{"arch": "resnet_bottleneck", "model": "rotation predictor", "dataset": "rendered scenes of toy objects such as cars, trees, mugs and chairs", "train_examples": 97500, "image_size": 24, "crop_scale_min": 1, "horizontal_flip": false, "color_jitter": 0.1, "norm": "batchnorm", "activation": "celu", "channel_attention": "se", "depths": [3, 3, 3], "kernel_size": 3, "stem": "single", "avg_pool_shortcut": true, "dropout": 0.05, "widths": [192, 384, 768], "init": "torch_default", "residual_init": "none", "optimizer": "soap", "beta2": 0.99, "lr": 0.0029, "beta1": 0.95, "shampoo_beta": 0.99, "eps": 1e-08, "precondition_frequency": 16, "max_precond_dim": 1024, "merge_dims": false, "one_sided": false, "adamw_lr_other_params": 0.0012, "steps": 11100, "batch_size": 256, "epochs": 29.1, "lr_schedule": "poly", "final_lr_fraction": 0, "warmup_steps": 550, "weight_decay": 0.3, "adamw_weight_decay_other_params": 0}
Rows from block 3, named by matrix and row number. Rows with one number belong to one channel. Each number is 128 + 32 x the weight over its row's rms, rounded and kept within 0 to 255. All counts start at 0. After the name is the row's rms in percent of the matrix's.
# convs1: 3x3 conv, stride 2 (model.blocks.3.convs.1.weight, 96x96x3x3), inputs 32-47, a 3x3 kernel for each
# convs2: expand pointwise conv (model.blocks.3.convs.2.weight, 384x96x1x1, transposed), outputs 256-383
convs1.65 112 [167  97 173  95 130  50 167 137 166 132 106 144  89 150 103 133 137 102 146 185 155 122 137 128 157 125 140 113  87 172 115 100 133 185 143 126 100 200 178 138  33 113 149  93 167 106 174  97 129 144 175 152  89 113 118 107 120 170  97 137  98 153 143  75  98 163 106 159 109  76 116 137 104  69 173  88 147 162 136  90 139 150 104  92 133 119 122  98 120 244 139 162 168 130  95 129 127 156  71 182 128 142 151 148 115  92 117  71 135 124 112 137  94 118 166 127 102 101  88 123 158 114 139 168 166  67 149  87 110 112 127 101 136  82 140 139 161 150 136  52  99 121 118 138]
convs1.66 097 [170 160 121  51 183 116 180 117 111 101 143 155  81  59  86 137 176 119 120 119 115 127 149 186 145 148 114 135 127 121 116 160 140 157 130 114 156 100 142 103 241  92  82 185 109 110 121 118 166 109 145 131 156 134  88 164 137 146 134 148 114  84 138 145 154 135 135 119 146  85 143 138 118  88 183 152 109 188 123 176 114 132 162  97 127 130  91  92 154 142 128 172  72  85  97 141 157 169  72 164 110 110 129 142 160  95 145 113  51 167 129 218  66  85  86 180 141 101 145 126 115 105  77 131  77 112 125 147 160  70 141 123 117 113 128 139 127 103 112 103 156 146 118  88]
convs1.67 111 [135 110 117 123 140 156 120 111 128 150 113 151 154 140  88 111 139  93 165 128 122 135 121 129 111 156 142 171  86 135 123 114 107 140 146 127 106 116 126 185 145 108  93  88 211 167 179  92 137 133  92  51  53 183  96 101 176 138 129 133 152 106 104 178  98 118  91  61 172 156 142  78 121 122 153 130 174 115 145 116 112 139  99 143  61 130 166 168 183  87  86 164 142 164 112 125 120 123 169 103 127  98 120 144 156 116 102 158 198 168 116 111  68 222 118 184 108 131 117 129  90  80 132 117  94 170 108  88 182  98  74 163 158 105  60 134 140 121 113 105 153 162 148 137]
convs1.68 120 [172 149 151  91 102  72 152 127  83 146 117 149 102 133 169 151  95 167 123 102 145 117 118 153 118 151 122 202  89 125 135 189  82 137 149 106 181 111  93  51  82 178 129 107 131  94 108 117 122 147 110 166 206 127 133 159 124 129 140 167 127 141 110 141 184 127 159 120 103 114 112 144 123 147 148  99  87 108 191 164 151 169 107  96 169 102 110  88 156 182 129 101 154 116 177  97 122  78  53  77 152 142 128 142  91  77 134  88 116 146 154 121 111  98 148  84  97 138  82 156 121 123 131 140 143  92 133 163 104 148 120  95  81  72 131 137  71 125  85 110 132 150 133 124]
convs1.69 099 [121 130  78 160 142 196 109 127 114 189 113 152 146 134 120 131 176 139 156 126 146 133 127 167 136 163 137 156 131 141 182 168 162 119 135 105  99  73 149 236 161 107 117 119 160 131 209 145  90 118 136 154 126 118 161 127 177 128 166  80 141 139 148 138  88  67 121 120  94 185 141 167  70 160  45 169 146  83 101 167 153 175 148 106 112 128 148 124 175 119 147  91 179 134 101 129 167 116 113 145  79 158 146 136 136 146 198  70 122 183 128  76 180 139 131  95  41 174 125  99 154 138 150 107 155 138 187  94 151 147 101 172 142  63  50 131 149 132 154  96 107 169 134 130]
convs1.70 102 [108 138 115  70 151 123 104 172  97 148  97  89 107 175 138 172  96 151 103  96 106  98 103  90 155 120  82 142 124 101 169 181 139 132 105 182 112 107  92 102 121 116 188 133 120 132 120 127 167 192 163  97 171 101 174 145 136 163 138  78 142 177 164  97 100 103  87 102  75 110 192 134 133 111 150 192 175 183  90  95 144 140 113  58  95 172 183 116 142 218 125  80 108 133 151  50 158 140 152  88 122 155  93 136 132 135 185 154 134 160  87 106  98 110  94 116 118 131 179 136 125  94 117 155 121 168 180  66 113 123 164 150  86 116 148 110 139 152 130  86 119  83  75 132]
convs1.71 092 [158 145 154 120 166 133 107 116 109 116 120  96  95  97 106 104 121 122 112 100 149 174 110 146 101 153 143 152 107  92  94 159 123 161 152 104 109  60 112 128 212 120 106 160  95 167 169 114 116 143 108 119 124 125 125 194 137 101 152 155  94 127 110 121 156 106 111  80  75 159 133 138 183 132 118  42 143 104 158 101 103  80 140  73 127 132  96 134 211 168 138 105 118 115 161 153 107 192  33 132 159 122  95 135 174  99 140 140 141 121  89 153 168 132 113 125  70 105 178  99  86 122 118  76 162 149 128  34 150  89 100 130 110 105 196  76 182 111 116 115 178 139 155  94]
convs1.72 111 [112 159 122 149 113 154 114 151  63  95 132 175 135 153  87 144 146  72 128 167 154 143 144  97 116 144 138 108  89  83  97 103 181  91 151 166 132 102 159 116 120  74 107 106 173 162 171  76 149 134  87 146 126 166 170 127  88 138 124 146 120 156  92  82 125 181 138 166 159 161 149  96 110  97 124 112  68 121 125 100 120 103 205  90 156 133 207 149 133 128  85  68 162 118 162 127  81  80 152  72 113 184 130 149  89 133 107 191 117 144 172  99  73  85 114  96 135 147 144 130  97 122 148 149 151  95 131 101 152 138 122 143  55 101 151 116 137 180 140 171 152 143  95 169]
convs1.73 107 [141 121 126 108 137 162 133 118  99 114 101  61 163 154 111 145 188 108 111 102 122 147 141 124 122 153  79 127 131 148 161 112 102 132 128  99 162 146 140 109  97 109 138 174 123 113 118 120 130 106  79  77 186 152 146 142 118  51 134 136 110 132 103 116 151 158 146 138 123 160 210 112 129 109 139 146 157 100 184 157 130 141 139 106 102 149 118 182 165  68 145 238  87 124  97 173 137 131  90 207 100  83 134 122  96 140 115 137 122  75 114 134 173  77 140 132 169 100 142 164 138 120  78 164 115 113 156 120 150 123 131 108  83 100 194  94 153 185 128 158 146 178 145 113]
convs1.74 096 [125 106 158 116 124 151 132 163 125 121 121 181 119 148 131 133 133 146 146 100 153  96  97 130 157 158 168 122 110  96 110 138 107 133  94  71 157 110 100  80  84  74 241 162 129 143 162 101  89 105 185 153  90  67 123  95 139 151 126 110  79 111 134 189 139 116 136 101  98 111 159 138 142 175 129  70 164 181 126 154 145 184  82  87 113 175 165 170 163  68  88 159 108 116 160 154 130 128 132 105 142 141 179 103  64 204 163 134 108 104 120 186 133  35 178  60 180 129 132 187 152 122 148  84 121  96 128 161 120 126 105 132 115  93 126 146 100 118 156 142 101 177 130 182]
convs1.75 095 [124 144 116 128 111 158 137 148  62 138 145 167 158 153 109 142  98  99 102 109 150  92 155 146 101 133 160 111 119 143 143  81  91 146 145  69 166 104 110  98 119 194  53 136 126 172 109 177  57 109 118 115 131  99 123 142 145  87 108 127 106 135 139 102 112 104 102 112  90 105 112 157 121 119 123  93  70 138 111 170  46 130 107  71  48  78 106 110 146 165 117 145 151 138 115  73 150 138  74 104 122 145 141 141 171 149  93 102 161 144 126  64  68 169 124 169 110 157 137 137 110 153 135 112 122 139 124 198 185 142  69 100 134  82 109 181 155 205 200 174 153 115 156 143]
convs2.65 103 [126 120  79 148 129 106 142 132 165 136 109 140 123 128 142 107 105  90 110   2 135 118 115 118 193  96 110 139 141 110 181 153  84 136  50  87 106  94 169  89 184 119 111  83 140 150  79 145  93 231 130 109  96 106 121 100 133 195 122 143  78 130 160 152 168  94 118 139 161 119 133 102 163 142  98 119  81 107 123 137 128 130 129 111 120  86  86 160 150 161 142 159 158 115 137 139 156  89 184 146  62 142 135  85 135 156  99  89 194 149 129 113  88 123 126 168 161 110 118 124  94  77 105 119  93  98 127  84]
convs2.66 096 [122 122 102 163 112 110 109 104 146 128 150  97 151 160 172 144 111 103 110 115 239  91 148  27 108 174 203 166  81 162 100 116 145 158 152 126 104 159 110 147  96 124  88 162 145 169 114 100 127  95 118 127  77 105 117 159 151 126 137 160 156 164 183 130 128 189  75 125 128  98 124 148 121 165 124 129 105 131 112 114 129 136 144 131  63 168 140 143 198 130 100 177 157 126 145 173 137 156 131 140 148 188  56 143 174 144 119 157 156  83 105  86 110 183 160 103 152 112 114 105 160  97  80 142 143  93 126  92]
convs2.67 106 [ 93 114 131  96  99 101  70  80 158 120  76 109  83 118 110 180 148  77 192 171 173 158 136 167  93 109 133 142 115 132 149  88 111 110 125 136 122 129 170 111 116  98 104 145  60  91 104  84 126 110 122 144 117 141 104  79  44 134 185 101 150 163  95 136 107  75 137 127 100 110 135  55 170  76  97  88 144  99 146 232 101 113 151 106 105 126 113 106  88  56 142 111  92 136 112 134 110 106 104  99 184 127 117  93 169 102  82 113  99 128 144 164 137 144  97 164  89 108 108 132 106  72 145 123 119  99 129 168]
convs2.68 100 [ 99 124 149 128 187 151  94 138  86  73 143  96 142 158 145  88 127  89 111 127 113 138 141  90 115 128  81 180  97 111  90 145  97 133  90 159 104 108 231 145  95 122 136 157 113  74 127 121 154 203  60 133 157 201  33 134 139  76  78 145 129 140 120 114 111 111 121 111  80 160 150 121 144 141 113 121 100 147 111 152 125 180 148 135 177 140 111  92  92 183 117 166 104 140 123 118 163 101 125 123 132  77 162 109 111 162 122 122 192 185 156 125 129 171 166 178  87 123 169 117 116 171 147 102 119 122 133 113]
convs2.69 102 [116 121 162  94  91 154  92 158 114  98 120 146 103 107  89 128 175  90 132 171  96 128 143  78 113  46 118 131  72  97 103 160 127  56 224 169 113 113  90 124  88 128 110 119 127 171 100 139 116 108 178 140 120  85 173 186 143 140 108 150 111 168 140  73 143  24 131 143 146 135 107 142 140 139 117 112 125  96  99 110 191 145  27 134 128 119  84 149 122 120 146 106 140 131 140  75 110 131 191 141 152  92 119 127 153 111 122 137 113  59 132 115 126 100 187 136 135 106 134  84 119 152  80 199  92 130 135 100]
convs2.70 102 [104 103 135  78 223 128 133 146 137 119 146 124 129 109 111 172 242 130 105 149 133 124 221 153 117  99 130 135  46 151 163 148 119 173  83  89 161 132 149 165  85 124 148  73 105 113  99 116 148 141 149 135 101 141 142  66 104 130 131 120 117 132 192 146 125  95  78 113 106  77 157  78 136 142 206 187  89 171 107 133  80 152 148  88 105  95 161 110 136 115 146 132 119 148 102 128 147 103 109 113  91 168 155 169 190 122  92 127 145 100 104 141 172 114 119 146 105 106 201 115 157 172 159 141 101 175 154  94]
convs2.71 093 [130 207 124 160  95 100 160 155 101  95 139  84 159 144  77 126 215 159 151 161 124  86  83 109 148 155 120 126  85 178 160  84 136  92  93 118  86 114 148 143 136 110  92 150  84 131 147 152 131  87 129 144 128 127 129 115  88 155 161 102 155 128 155 110 127 105 135 102 117 123 148 112 110 150 166  90 137 120 140 163  97 157 168 145  92 202 124 161 123  94 127 163 201 111 187 178 115 173 149 164 156 173 136 146 103 161  40  81 119 192 175 127 178 197  71 133 122 171 107 152 123 125  99 124 117 158 177 118]
convs2.72 105 [ 88 104 113 145 116 109 132 116 158 112 201 172  62 101 138 100  80 127 128  84 137 147 102 120 120 113 122 161 147 129 189 126 161 166 101 139 147 133 126 140 132 126 143 147 141 154 153 149 146 143  85 148 148  91 170  97 152  95 134 186 171 131  83 106 163 139 143 151 109  83 131 135 146 125 103 119 134  95 157 125 208 103 127 116 129 175  80  97 147 125 152 173 157 171 118  94 141 141 101 127 163  87 110 161 123 120 129 169 109 114 137 116  63 169 117 126 150 107  83 140 128  71 109 137 136 117 136 151]
convs2.73 094 [118  72  81 110 115 125 125 114 133 124 125 140 129 127 147  99  72 125  96  76 159 151 137 132 127 202 142 227 157 140 124 142 148  99 101 175 129 118 156 175 150 149 104 123 101  72 165  75 165 160  92  81 144 172 168 121 125  81 121 103  85 155  94 137 132 123 120 101 114  85 112 186 157 175 123 130 111 126 155 103 135  83 138 127 118 171 138 134  82 134 122 124 137 117 132 158 124 144 156 190 131  96 122 136 110 138 117 127 163 113  72  94  92  57 132 127 125  98 135 183 154  92 157 128 103 191 141 132]
convs2.74 101 [137 147 155 103 145 106 130 132 130 141  67  90 136 182 138 107  99 136 176 137 138 147  69  38  46 110 152 177 147 135 141 143 160  64 130  98 122  93 147 196 135 120 146 161 161 154 129 129 108 161 122 153 120  64 186 178 144 147 137 165 112 162 143 122 107 128 151 148  96 123  91 158 116 164 116 147 176  52 161 151 121 138 167 133 167 105 113  85  75 249 129  93 160 153 128 140 124  86 127 126  83  92  60 100 165 136 124 159 158 104 109 144  96 136 143 191  81 115 110 100 104 138 123 122  96  89 127 106]
convs2.75 096 [116 113  96 111 139 113 143  89 205 102 120  77 114 127  93 120 118 110 136 109 116 143 109 105 124 174  95 103 142 126 218 177  93 145 167 156 133 138  87 116 181 129 124 114 135 169 113 140 142 171 132 136 134 167 132 156 179 140  78 131 160  91 135 146 115 122 126 136  76 155 142 149  92 177 183 162 104 126 101  68 141  88  86 166 148 180 132 169 200 127 148 111 129 113 188 143 103 132 149 101 157 169  93 119 100 159 144 162 152 110  97 112 110 147 185 125 105 129  98 109  88 129 144 164 133 114 168 139]